Weights of a small image classifier.
Training: normuon at rate 0.0015, held-out accuracy 100%.
Rows from block 2 of a small image classifier, named by matrix and row number. Rows with one number within an expert belong to one neuron, the router's apart. Each number is 50 + 12 x the weight over its row's rms, rounded and kept within 0 to 99. All counts start at 0.
After each expert's rows are labels from the 100 images, of 14848, where the router gives the expert most weight on average: "strongest on" is what is common among them. Only what is clearly more common there than usual is listed. The data: rendered made-up planets.
# router: slot weights (model.blocks.2.mlp.router.weight, 16x192, trained with AdamW), inputs 0-95
# up: expert up (model.blocks.2.mlp.up, 16x96x192), inputs 0-95
# down: expert down (model.blocks.2.mlp.down, 16x192x96, transposed), outputs 0-95

# expert 12
router.12:46 38 52 56 52 57 55 52 38 63 40 61 49 72 52 44 48 60 54 48 30 53 51 45 35 36 42 75 60 34 33 40 55 68 40 30 61 43 73 47 50 51 47 36 56 28 40 33 27 38 54 73 48 68 32 41 69 45 59 41 51 54 33 60 46 65 58 45 65 41 38 31 38 59 56 40 39 57 62 42 53 51 66 46 41 56 20 41 35 66 44 54 43 47 60 49
up.7:36 31 59 53 61 59 66 50 62 64 44 48 54 48 60 61 70 32 63 48 50 35 52 68 39 33 29 65 32 41 64 76 58 42 64 52 63 60 56 56 50 33 44 49 59 38 45 67 36 26 57 40 35 71 43 54 57 69 57 30 57 53 49 47 76 51 33 41 37 65 42 56 28 55 64 37 40 57 48 65 24 47 50 43 48 66 50 43 61 55 55 57 38 56 41 56
down.7:62 27 45 55 39 65 40 54 60 53 44 61 70 40 53 44 55 71 61 69 53 46 57 44 68 28 60 51 56 75 47 33 43 64 37 63 51 41 58 61 49 67 45 45 46 33 59 41 53 62 46 50 40 49 39 50 55 43 56 46 34 64 40 64 27 43 64 51 69 33 48 61 58 47 44 35 34 41 36 38 70 48 45 50 29 58 33 56 50 30 41 57 52 46 39 75
up.8:38 46 41 62 50 68 68 60 47 66 25 46 14 43 68 44 38 37 70 40 49 71 50 54 41 68 50 61 55 61 45 47 43 44 56 42 38 62 63 51 63 46 45 46 47 48 62 61 47 63 75 39 38 77 36 50 69 48 45 45 62 46 35 51 38 54 50 57 27 62 15 49 71 35 43 40 60 56 43 70 37 41 60 90 44 51 44 58 44 53 41 62 49 59 38 55
down.8:40 62 52 42 43 46 52 63 67 25 46 39 66 42 71 32 40 37 40 81 57 58 32 28 48 33 69 39 55 54 57 47 45 61 54 45 43 53 38 53 57 44 58 53 58 32 56 48 64 61 15 61 52 42 62 67 54 45 48 64 63 65 37 68 34 58 54 73 63 44 58 45 50 47 32 44 70 36 58 51 46 51 54 43 61 67 46 34 41 47 63 55 46 33 54 65
strongest on: crescent; cloud-covered world

# expert 7
router.7:57 43 49 52 41 53 60 38 49 60 67 35 17 48 32 44 41 46 63 24 68 40 43 47 41 75 43 44 56 66 66 72 59 54 79 46 54 45 43 59 23 63 59 34 72 76 71 66 40 50 51 42 74 24 55 59 50 56 64 49 38 26 52 42 69 45 62 52 41 38 42 37 54 59 66 37 62 56 38 37 48 56 56 25 62 50 40 56 34 55 47 52 33 45 49 44
up.3:28 53 38 45 72 66 54 54 64 61 57 53 53 62 62 41 31 68 30 49 61 48 25 46 65 55 43 52 38 53 39 50 37 53 53 68 49 71 50 46 32 55 54 35 32 50 26 53 30 56 63 54 44 46 40 48 45 28 32 64 48 37 57 61 45 33 58 56 54 68 44 59 67 52 55 57 36 48 31 47 53 57 28 57 48 46 52 51 62 38 49 37 59 52 56 36
down.3:38 44 45 68 44 47 43 78 54 47 69 51 41 48 47 40 63 37 56 50 34 82 38 60 31 30 56 46 53 51 51 57 74 30 40 43 57 55 52 56 77 36 47 43 58 72 60 44 59 57 32 27 55 33 27 62 39 61 53 58 43 41 17 41 48 56 50 54 42 56 54 52 57 60 63 28 35 43 49 49 29 57 36 50 41 53 46 37 40 45 61 56 60 59 51 44
up.4:42 35 59 36 52 53 63 58 48 59 49 58 44 32 34 51 26 41 81 46 51 62 35 35 33 53 46 46 50 32 67 33 23 50 39 58 44 59 50 66 28 44 52 54 49 79 50 50 36 81 57 44 41 61 50 63 38 47 74 53 41 52 25 52 55 60 58 64 40 43 52 45 65 70 62 41 53 51 52 40 41 53 59 43 37 58 35 58 51 52 32 47 47 54 33 69
down.4:55 44 50 35 57 41 42 45 42 37 84 39 58 34 39 40 41 52 36 63 45 48 60 54 55 32 39 54 52 63 51 52 49 70 41 65 55 52 59 29 69 35 78 48 47 47 31 55 65 33 55 55 44 53 63 53 41 45 41 53 57 61 65 41 54 48 51 48 48 67 40 30 53 43 30 37 55 34 33 68 50 53 56 44 35 45 71 47 45 50 56 46 50 34 30 36
strongest on: full; cracked ice world

# expert 14
router.14:40 39 36 52 40 64 58 31 25 42 40 39 54 62 48 57 51 57 46 55 43 47 44 64 66 59 73 59 54 49 45 81 37 28 52 53 54 39 64 53 53 41 52 40 64 34 32 55 36 61 42 50 48 72 58 47 51 53 33 46 52 37 44 45 38 43 85 58 76 55 61 60 42 67 48 39 58 50 50 69 43 72 49 19 55 26 53 56 50 46 58 42 63 50 56 31
up.0:50 53 42 51 58 54 39 50 42 50 52 58 50 65 82 45 31 58 55 60 57 58 33 51 43 39 50 58 47 30 43 51 53 58 66 38 62 51 42 58 66 61 60 61 31 43 36 53 49 75 71 66 68 71 40 49 43 50 39 50 23 43 49 51 45 47 56 39 71 55 47 38 66 45 42 57 56 49 75 57 34 52 53 42 74 46 26 33 36 68 49 53 69 47 24 31
down.0:54 44 31 65 48 46 52 28 39 64 50 46 64 44 36 38 48 43 37 41 26 46 41 57 51 59 49 62 51 67 50 46 51 55 39 40 23 61 52 48 55 61 30 55 45 63 65 30 45 33 50 77 50 63 73 63 46 38 49 58 38 44 37 55 46 57 60 62 54 42 49 67 45 33 43 46 66 56 50 48 61 53 68 49 45 70 43 55 58 34 44 44 55 36 34 62
up.1:52 51 54 78 72 45 60 45 58 40 49 44 54 65 08 34 59 21 51 49 38 52 43 45 60 32 38 58 54 60 55 38 49 34 60 53 42 55 51 20 32 56 46 55 36 50 40 62 38 50 58 62 34 65 72 58 52 35 52 42 67 49 45 67 62 77 52 46 59 43 56 60 44 36 65 49 53 49 57 65 42 49 38 61 50 52 53 42 45 71 50 73 48 46 42 59
down.1:52 46 48 52 49 46 69 41 39 59 55 21 56 62 65 46 58 57 30 47 20 44 53 70 28 27 47 34 46 57 52 47 41 36 57 72 49 31 56 34 33 39 29 50 43 42 53 43 63 63 24 44 21 59 43 54 49 59 61 60 48 52 47 38 46 69 44 69 63 47 44 47 63 44 48 59 48 56 57 64 59 59 34 43 52 70 46 46 34 39 42 36 44 42 45 55
strongest on: rings; ocean world

# expert 4
router.4:38 59 43 53 57 43 36 62 67 48 54 46 57 45 60 43 75 70 51 62 43 31 43 43 59 54 47 43 37 53 63 54 55 58 46 71 47 42 53 27 58 62 62 61 47 60 44 59 56 38 34 44 52 42 64 27 38 63 63 32 69 40 50 57 67 55 44 62 84 45 57 45 57 55 34 45 54 52 46 49 37 39 57 53 32 33 69 37 40 44 78 64 24 45 51 47
up.0:44 51 52 36 20 58 54 44 49 52 60 43 48 41 50 42 66 49 62 52 40 50 45 51 49 59 62 41 47 54 66 50 54 41 62 47 53 58 89 49 39 55 67 36 57 49 53 66 42 44 60 54 53 65 47 58 82 70 49 54 48 64 46 37 82 80 33 55 60 22 42 62 50 72 62 32 38 43 60 47 49 60 42 44 68 42 55 31 37 60 46 33 43 61 58 61
down.0:67 42 66 55 46 26 51 58 48 53 56 55 73 64 55 54 36 58 48 59 41 57 51 45 44 36 62 44 50 56 42 57 50 46 47 61 42 33 62 48 51 82 37 52 46 57 51 60 44 69 36 54 55 59 59 70 46 59 31 52 53 48 50 42 54 44 54 60 51 39 52 68 35 53 67 60 53 47 42 73 31 57 58 70 42 46 44 60 43 26 54 40 32 64 60 47
up.1:40 48 49 54 47 32 59 58 69 49 57 32 40 70 24 37 45 62 37 49 49 34 60 42 58 48 27 41 56 48 56 56 56 45 61 48 59 54 45 49 38 53 39 54 40 56 62 58 63 56 50 64 52 41 30 56 67 80 65 48 48 51 62 66 53 32 40 70 42 54 19 32 74 53 39 35 50 48 41 36 57 40 78 53 67 67 51 32 40 76 54 52 53 64 57 52
down.1:57 41 35 49 36 65 37 39 41 28 46 50 51 74 64 72 58 53 37 53 41 59 43 41 55 53 64 56 51 63 34 36 67 49 60 50 32 67 60 39 46 48 73 51 53 58 32 60 49 64 53 32 41 54 74 51 55 45 31 45 52 52 68 57 51 54 47 47 38 39 71 69 49 57 52 41 55 49 51 50 32 46 54 73 61 43 49 55 41 40 51 44 60 57 50 43
strongest on: full; glowing rim

# expert 9
router.9:26 43 52 70 38 37 50 44 45 49 55 27 43 44 42 69 68 45 53 38 53 54 53 43 52 44 42 50 38 68 46 66 62 73 57 59 43 41 53 57 58 52 39 51 32 57 77 57 47 49 33 36 48 35 69 49 66 38 68 42 70 30 50 39 55 75 25 52 50 49 59 59 57 39 59 56 40 49 63 61 49 69 43 66 54 60 58 46 65 39 61 28 49 36 37 48
up.7:54 47 57 48 33 51 61 16 37 58 58 57 40 44 50 38 68 44 50 43 67 38 57 66 50 42 52 52 48 48 53 58 45 31 57 67 51 56 57 40 66 48 58 53 50 57 52 51 59 29 53 21 59 40 44 32 67 68 46 60 60 68 68 60 62 44 57 53 36 46 54 40 25 60 47 30 50 41 36 44 38 42 38 45 72 37 59 51 50 69 54 52 57 31 52 39
down.7:63 45 52 32 47 53 58 64 49 24 51 57 59 54 50 16 62 49 66 62 52 34 54 57 66 60 53 65 43 49 45 50 67 61 67 62 41 42 65 51 55 63 76 55 41 46 64 50 60 53 48 26 35 47 53 33 64 71 43 65 32 66 56 59 61 61 69 15 55 35 49 46 38 63 35 40 43 36 66 57 50 40 50 49 54 44 46 37 50 66 62 45 61 45 41 52
up.8:29 44 35 49 51 74 61 40 56 39 41 26 24 59 52 34 46 45 76 52 53 43 63 77 57 79 65 55 47 38 37 51 54 31 48 37 62 39 65 60 39 54 40 47 57 67 42 46 34 41 50 37 37 47 55 52 62 78 63 63 52 38 42 16 35 45 62 47 65 50 47 67 44 61 47 39 35 47 43 31 66 55 82 38 47 55 32 66 68 50 52 51 54 67 57 49
down.8:42 62 42 39 43 37 43 48 46 44 42 54 53 40 53 48 35 65 45 43 56 67 39 37 58 43 57 39 44 54 38 55 64 65 56 65 42 72 50 50 22 45 67 61 38 67 58 51 60 56 32 54 68 41 48 60 66 50 18 65 49 47 43 44 59 49 53 55 53 56 47 24 61 38 61 60 50 49 65 67 41 25 33 75 45 66 44 50 48 62 48 61 45 64 59 63
strongest on: cracked ice world; full

# expert 3
router.3:61 40 38 43 62 53 62 58 57 62 46 43 33 31 32 45 38 35 40 45 55 68 55 39 41 71 41 50 41 52 59 57 40 44 56 60 61 48 44 47 25 48 42 74 51 65 41 55 31 77 39 50 34 63 55 71 37 32 61 66 49 35 57 40 53 43 64 51 50 69 33 46 81 65 54 49 59 47 26 63 56 67 58 52 55 72 49 55 46 29 50 37 49 62 49 34
up.7:55 59 66 41 31 20 47 34 47 45 37 44 63 43 31 43 53 55 49 49 66 53 53 53 56 37 56 71 23 49 54 45 43 55 64 40 46 31 45 63 21 62 62 40 47 51 56 64 69 31 46 45 64 55 46 55 67 61 42 64 86 49 50 52 62 31 41 26 44 56 44 32 55 62 55 32 39 47 56 48 50 40 59 41 38 38 61 39 60 33 63 59 52 77 57 51
down.7:59 64 50 54 59 40 42 45 58 33 61 41 48 48 47 49 32 60 54 40 29 64 46 41 33 52 48 42 49 40 38 53 50 56 64 67 58 52 39 33 56 45 47 65 37 46 49 49 30 51 66 46 41 51 58 53 55 60 44 59 41 61 75 43 39 83 52 64 51 44 54 61 49 54 49 49 54 51 62 39 66 43 60 56 66 64 51 60 62 56 36 61 42 51 60 46
up.8:61 65 43 53 66 66 38 68 37 53 47 54 48 51 51 29 55 36 37 52 72 46 51 45 42 39 58 64 65 61 57 31 39 52 42 43 52 52 55 30 55 47 57 39 30 57 38 70 82 53 51 42 38 48 45 35 34 57 49 50 47 53 53 48 34 42 45 59 57 84 54 38 53 71 63 57 50 47 57 41 38 48 47 36 65 36 68 46 33 52 51 60 38 37 72 74
down.8:41 49 61 63 45 34 65 22 48 52 53 42 28 44 42 66 58 63 49 47 31 60 60 24 50 54 47 61 40 38 57 45 40 66 56 30 48 45 56 53 48 45 44 74 56 66 76 54 34 41 53 71 75 38 50 49 72 61 57 33 64 39 53 65 54 53 58 34 33 35 52 54 65 57 64 52 51 60 39 63 43 63 41 72 47 51 38 58 71 52 52 60 54 76 34 22
strongest on: cloud-covered world; full

# expert 11
router.11:41 69 39 41 42 71 55 50 68 63 65 32 45 60 39 68 57 29 61 49 44 49 56 50 54 54 53 53 45 55 52 41 42 53 36 52 44 56 53 41 48 52 69 62 46 63 64 48 57 43 67 46 41 41 51 42 41 40 71 48 57 56 55 34 74 56 57 44 50 31 32 42 59 65 42 67 55 37 26 52 27 47 36 60 55 45 75 55 42 53 52 72 40 61 44 45
up.4:50 51 80 70 72 24 62 61 42 46 64 37 58 66 43 46 46 55 57 50 52 42 76 33 42 48 67 38 53 59 47 62 55 44 54 54 46 56 42 47 23 41 40 37 62 28 61 42 52 55 38 28 52 52 50 63 66 54 61 53 44 28 14 60 30 33 31 65 44 62 37 48 41 49 52 41 48 29 44 56 59 41 47 60 59 65 69 49 48 73 37 36 61 54 60 57
down.4:61 35 46 28 35 37 50 37 49 51 10 67 67 36 19 53 30 48 52 45 63 58 54 37 54 85 36 52 52 67 47 41 33 66 38 66 35 53 45 41 41 61 57 75 49 61 36 43 50 40 49 51 49 41 54 44 50 36 51 53 61 60 75 59 49 58 62 58 53 66 74 43 65 71 58 58 56 63 46 60 54 73 59 79 50 56 63 47 44 29 59 39 48 39 54 36
up.5:27 51 35 48 63 54 49 39 50 79 54 46 61 54 52 54 82 52 61 44 61 49 44 21 46 31 49 82 50 47 52 28 45 67 49 57 42 37 35 57 46 55 51 56 45 23 61 48 52 55 49 54 56 65 61 51 43 31 45 42 34 61 30 61 57 55 63 49 40 61 45 47 36 44 44 56 54 47 56 55 43 76 75 49 71 50 56 69 53 41 48 55 59 53 51 29
down.5:63 60 51 65 59 75 53 54 52 26 55 42 49 72 64 55 43 32 57 74 42 57 59 49 52 55 57 42 52 26 59 47 56 44 46 44 61 73 56 43 47 41 51 57 60 55 27 42 48 26 42 54 38 43 39 36 56 48 46 60 42 61 50 39 57 74 35 50 36 39 29 46 84 67 55 19 60 55 60 53 42 44 71 44 43 50 48 37 49 48 62 66 53 56 53 59
strongest on: cratered rock; full

# expert 10
router.10:61 29 52 27 52 39 60 62 50 66 56 61 50 46 40 41 30 77 63 39 57 58 48 19 53 62 46 56 48 54 35 47 35 29 43 63 60 54 40 44 32 41 61 39 62 64 60 33 49 43 57 64 66 33 34 55 68 25 52 55 46 67 55 47 51 48 50 53 54 52 37 66 50 38 23 43 32 34 28 39 50 63 71 62 35 75 46 67 58 47 35 41 36 59 61 56
up.3:54 52 55 63 44 61 45 40 56 55 45 41 75 39 69 48 70 70 33 53 57 55 57 39 36 49 28 69 66 67 74 48 37 37 33 63 65 25 48 45 33 51 42 54 39 45 66 43 77 47 30 68 48 37 58 39 51 50 42 43 46 50 43 70 53 38 50 49 29 53 46 51 47 49 40 50 40 31 46 46 50 55 58 75 56 48 62 65 36 32 51 56 18 38 51 68
down.3:48 65 34 45 34 56 68 48 42 38 53 45 34 74 33 68 35 54 74 31 39 37 41 66 54 43 48 45 47 38 51 44 48 51 59 58 33 49 51 61 52 72 81 40 55 50 32 63 56 46 72 58 40 50 59 46 33 49 60 62 36 42 64 62 22 61 47 52 48 59 63 52 42 39 46 40 52 70 28 60 45 42 53 59 51 43 44 55 69 51 41 45 50 38 37 55
up.4:61 63 37 61 40 33 52 43 33 33 47 54 42 46 41 78 52 42 38 36 50 43 46 79 64 60 56 46 68 32 66 58 43 54 51 71 29 43 48 30 45 30 62 52 43 49 49 50 43 51 48 48 45 54 32 53 53 36 27 67 15 41 42 59 62 45 41 57 33 56 55 37 14 60 52 32 32 38 60 41 59 41 59 49 58 47 50 36 45 68 28 34 60 55 49 54
down.4:35 70 75 74 51 51 45 53 55 63 49 49 39 72 62 47 50 69 52 69 52 58 60 41 48 32 52 48 44 46 41 61 43 48 48 26 65 37 42 46 29 68 42 62 63 64 69 54 55 47 46 49 49 51 47 49 54 38 50 52 71 71 40 29 40 63 57 46 57 44 57 38 37 59 34 30 72 75 43 56 30 63 45 48 47 70 59 63 54 66 51 54 63 63 55 50
strongest on: crescent; desert world

# expert 1
router.1:45 40 49 46 35 39 58 54 65 44 65 45 52 47 33 58 59 62 51 48 66 45 49 41 62 60 29 34 31 69 62 57 48 33 50 72 36 58 30 46 37 43 53 70 30 68 58 69 64 38 41 43 53 35 48 47 46 36 46 44 65 51 75 56 63 44 46 57 47 42 42 61 73 49 44 40 36 34 41 59 45 45 45 60 48 50 70 80 38 60 47 48 49 48 56 70
up.10:69 51 54 46 55 62 52 41 39 44 52 36 51 47 39 72 38 45 40 49 36 50 62 63 51 48 49 48 65 60 54 55 64 47 27 37 54 47 57 50 51 53 70 57 50 61 51 51 92 46 60 44 50 60 58 46 71 40 63 42 77 50 75 40 47 31 37 65 61 60 48 53 55 53 44 63 56 48 64 53 41 33 37 39 57 39 79 55 55 56 65 39 51 48 57 56
down.10:61 48 43 48 36 46 41 41 58 58 55 50 33 56 42 38 57 55 73 61 48 57 51 62 46 52 31 54 49 57 79 63 54 31 46 43 38 49 28 39 36 60 61 53 57 48 46 66 21 56 39 41 34 54 25 52 52 60 29 34 35 29 60 73 34 56 63 63 80 39 52 42 42 53 63 44 34 51 52 59 57 56 28 72 42 77 41 68 46 37 53 58 51 42 56 58
up.11:55 51 43 45 29 63 47 42 70 28 73 61 39 50 33 52 55 48 50 51 51 44 42 35 65 47 41 44 33 51 49 46 53 60 54 57 39 47 59 45 54 62 64 69 32 64 56 57 25 46 53 49 56 45 44 44 46 44 35 43 52 50 40 43 75 64 57 41 65 35 61 56 57 59 49 45 28 25 49 35 44 46 60 36 45 55 59 44 52 70 30 55 63 44 46 66
down.11:67 52 53 64 54 45 51 52 53 43 41 48 68 65 56 73 55 63 43 48 29 47 38 62 37 56 51 55 75 63 54 45 57 52 22 63 67 46 42 64 39 61 50 35 59 40 57 69 31 70 67 58 52 73 35 57 44 61 47 61 58 55 61 74 59 60 43 48 52 57 65 38 40 51 47 58 36 18 57 54 54 51 61 55 52 59 35 44 58 48 36 67 69 46 24 27
strongest on: cracked ice world; crescent

# expert 15
router.15:29 44 56 46 59 69 55 54 50 66 40 44 44 55 54 39 44 43 77 53 42 62 32 54 35 42 42 61 60 53 56 39 46 45 49 39 42 55 66 48 68 48 56 30 49 57 46 49 56 29 46 54 54 38 36 41 47 73 57 29 59 63 46 60 49 56 52 48 63 49 46 59 61 66 71 35 47 58 55 28 30 40 48 57 41 27 55 42 61 67 45 68 34 41 76 43
up.7:45 40 49 45 45 67 58 51 52 51 37 40 38 26 40 54 55 67 23 59 30 57 40 38 35 53 62 47 59 54 43 34 41 57 38 45 34 42 56 41 54 45 34 65 51 52 63 42 65 61 40 58 47 48 52 29 50 72 37 50 28 53 45 43 38 55 36 67 56 47 60 32 31 33 41 47 68 45 50 61 35 50 34 57 55 56 60 49 64 44 55 55 54 53 42 75
down.7:53 55 46 46 36 78 33 47 59 23 64 41 58 59 60 46 73 46 64 51 74 51 57 48 68 82 67 37 52 58 62 56 33 68 50 60 39 48 51 45 39 57 61 73 58 75 49 31 60 54 62 61 62 41 51 54 82 30 41 44 65 46 56 53 41 52 53 39 60 56 45 63 56 59 54 39 48 53 58 50 50 49 62 36 49 66 59 61 42 64 63 57 30 67 23 42
up.8:18 44 51 39 53 35 26 44 49 38 39 59 54 52 38 45 55 42 54 70 30 48 46 59 60 60 61 53 61 70 37 62 42 36 54 58 51 50 44 36 23 46 59 48 66 42 68 50 60 47 42 43 44 46 47 65 28 52 49 44 36 62 54 41 85 40 58 45 64 57 32 59 49 42 68 43 61 45 39 66 54 64 58 44 57 52 49 57 69 72 43 55 56 44 33 66
down.8:78 33 53 46 39 49 40 49 48 64 33 58 62 46 67 42 37 65 53 52 41 35 26 64 43 34 43 65 35 63 38 55 51 34 49 50 43 60 66 54 51 41 50 54 44 46 54 62 22 56 41 54 55 27 41 48 36 42 48 40 62 39 51 42 50 59 44 61 57 42 35 46 55 58 31 56 59 36 42 69 58 42 23 25 57 49 56 48 47 58 55 59 48 44 57 36
strongest on: lava world; moons: zero

# expert 13
router.13:35 42 59 67 38 66 77 43 33 77 44 28 37 34 42 75 39 34 59 39 61 59 47 42 40 40 44 54 68 73 60 55 50 70 58 55 46 63 37 46 68 41 39 55 39 57 66 52 41 55 62 39 32 43 64 59 54 31 60 50 45 43 47 31 39 73 49 51 52 50 45 59 42 47 59 62 50 40 50 63 55 57 34 65 55 57 63 58 52 35 28 33 51 47 46 52
up.4:32 46 41 39 72 47 49 31 51 36 44 40 66 68 43 72 50 38 61 55 37 34 49 50 43 54 47 52 41 54 40 57 47 51 35 41 70 39 50 53 50 49 54 52 70 28 48 45 35 63 39 46 48 52 69 35 41 74 61 41 67 44 38 57 57 79 53 28 56 57 47 39 13 44 48 45 42 46 49 43 59 49 64 47 40 57 67 55 26 44 48 57 58 53 60 72
down.4:40 66 53 29 39 81 33 50 46 70 58 25 44 65 89 71 52 52 38 73 64 65 46 61 51 53 54 49 51 49 53 39 41 72 48 47 42 47 56 48 54 61 54 53 46 50 59 69 55 52 44 68 66 59 38 33 60 22 59 61 25 50 55 41 41 54 61 31 31 50 18 43 39 43 60 62 49 50 39 46 39 41 30 47 70 50 40 50 58 41 51 49 51 49 37 44
up.5:39 58 57 41 57 40 58 52 64 36 62 47 33 45 57 41 48 54 71 43 48 54 48 59 80 21 57 49 24 33 59 47 56 64 74 51 39 32 25 45 49 47 24 30 42 37 40 58 65 79 30 38 56 45 57 50 67 56 72 61 40 38 37 64 50 44 51 50 36 59 42 48 28 37 57 50 57 64 58 58 46 49 37 68 33 48 51 42 47 65 64 51 34 34 64 51
down.5:42 38 40 40 38 76 38 41 49 77 37 33 53 63 50 41 60 45 34 48 75 40 47 45 57 60 35 45 53 76 69 52 31 60 44 56 27 53 44 57 47 48 79 45 48 44 19 57 41 57 83 54 37 38 46 47 72 45 48 49 61 56 47 51 34 39 59 64 58 55 46 78 63 49 43 55 36 46 38 67 48 56 61 60 72 52 46 52 59 46 54 49 50 30 55 61
strongest on: desert world; full

# expert 5
router.5:47 55 46 46 63 80 57 57 42 69 44 45 45 31 30 50 37 35 47 44 53 55 55 57 39 58 61 41 81 59 80 43 31 46 41 51 62 67 31 41 54 38 50 49 72 72 48 46 47 56 71 38 47 53 38 53 37 37 63 61 50 53 51 50 34 41 77 59 61 57 42 49 50 74 48 67 63 37 27 44 43 52 40 39 68 60 60 49 48 48 34 43 46 50 65 44
up.0:44 59 57 44 64 57 46 51 35 55 66 53 41 55 61 49 24 60 63 71 56 42 55 46 44 45 57 48 43 43 47 63 48 52 52 50 80 42 13 65 37 36 41 48 34 54 34 60 72 36 57 60 58 49 33 54 57 62 63 51 50 55 51 44 47 29 54 57 51 47 43 41 38 54 62 61 32 64 56 59 68 50 32 58 61 67 48 32 56 39 54 79 42 47 39 42
down.0:51 29 66 44 70 54 61 62 54 52 25 28 44 47 50 37 55 67 35 53 48 50 31 21 51 59 55 36 47 72 68 40 45 59 43 54 53 71 49 46 45 74 64 46 37 42 49 44 45 58 32 39 47 66 68 56 46 38 35 43 54 27 57 42 50 58 49 39 44 43 53 34 55 48 39 18 74 30 37 41 61 49 64 35 44 21 71 53 50 52 67 48 45 44 46 43
up.1:89 58 45 14 46 35 50 41 52 35 56 62 51 28 55 35 24 72 39 54 22 47 60 50 64 49 57 47 55 50 53 57 60 49 52 57 55 42 44 60 25 42 59 47 43 58 65 59 61 64 32 53 33 42 63 65 38 57 34 55 43 54 51 37 41 49 40 40 52 57 28 42 57 57 48 38 46 31 54 45 27 41 35 63 48 51 37 59 41 36 52 54 58 67 65 45
down.1:31 43 42 54 41 45 50 46 49 52 49 41 47 57 29 42 60 31 43 71 69 52 59 40 75 40 29 36 40 50 58 27 45 61 53 46 49 58 49 40 58 57 57 46 56 50 54 61 57 29 59 35 55 37 46 67 58 56 60 58 62 62 57 37 52 71 27 47 41 62 55 50 57 23 46 53 52 48 57 51 62 35 49 50 59 41 51 42 53 59 43 66 43 42 31 52
strongest on: banded gas giant

# expert 0
router.0:41 41 28 53 31 50 49 53 58 36 61 58 58 67 62 38 79 70 40 56 46 23 35 52 73 60 38 35 41 57 39 61 32 73 46 54 50 43 51 64 54 62 67 54 63 41 57 56 34 38 43 45 58 52 41 54 60 50 35 49 61 47 60 58 63 64 51 54 57 38 62 38 48 67 50 38 33 64 47 37 41 56 62 57 47 60 54 78 56 68 44 35 38 38 58 46
up.3:54 37 47 59 38 58 40 50 49 45 47 33 58 47 18 47 49 47 64 41 42 58 63 52 59 39 16 61 39 55 45 56 34 32 49 47 51 45 54 47 40 47 33 52 52 49 35 43 38 34 41 40 72 46 74 48 46 65 48 49 68 40 40 70 50 53 56 57 59 64 50 40 57 57 55 31 54 39 66 63 30 48 45 69 49 44 71 42 51 38 57 53 53 42 30 68
down.3:61 47 63 44 55 43 42 64 69 64 66 26 50 64 77 63 39 48 53 58 56 48 60 64 37 54 51 36 56 53 61 51 65 32 46 59 52 64 34 38 48 66 65 58 43 69 65 50 43 46 71 36 39 55 38 39 44 43 62 32 63 43 50 51 57 36 38 52 47 55 67 45 53 57 48 63 48 68 50 66 29 59 38 58 34 68 53 44 30 47 37 28 43 61 53 49
up.4:56 28 61 25 57 54 35 53 71 54 54 38 38 62 46 36 53 39 47 63 43 44 52 44 49 69 55 42 43 26 31 26 54 55 50 49 45 58 33 54 25 49 52 81 56 49 48 53 53 42 61 71 38 42 25 58 69 36 54 43 50 51 51 53 37 62 51 34 54 36 34 56 68 51 60 32 49 32 46 51 75 32 37 48 44 71 40 38 51 64 48 45 48 35 39 36
down.4:66 57 51 36 40 39 51 26 43 39 50 41 50 50 66 68 39 44 44 48 54 65 64 46 36 56 30 59 38 58 48 54 53 35 43 65 45 54 47 52 47 30 60 63 59 51 78 50 55 41 54 68 45 68 52 46 35 43 68 57 63 59 52 49 51 30 41 71 68 70 53 78 39 25 54 78 57 55 33 64 29 40 48 62 36 62 59 42 47 45 47 36 51 57 45 37
strongest on: ocean world; full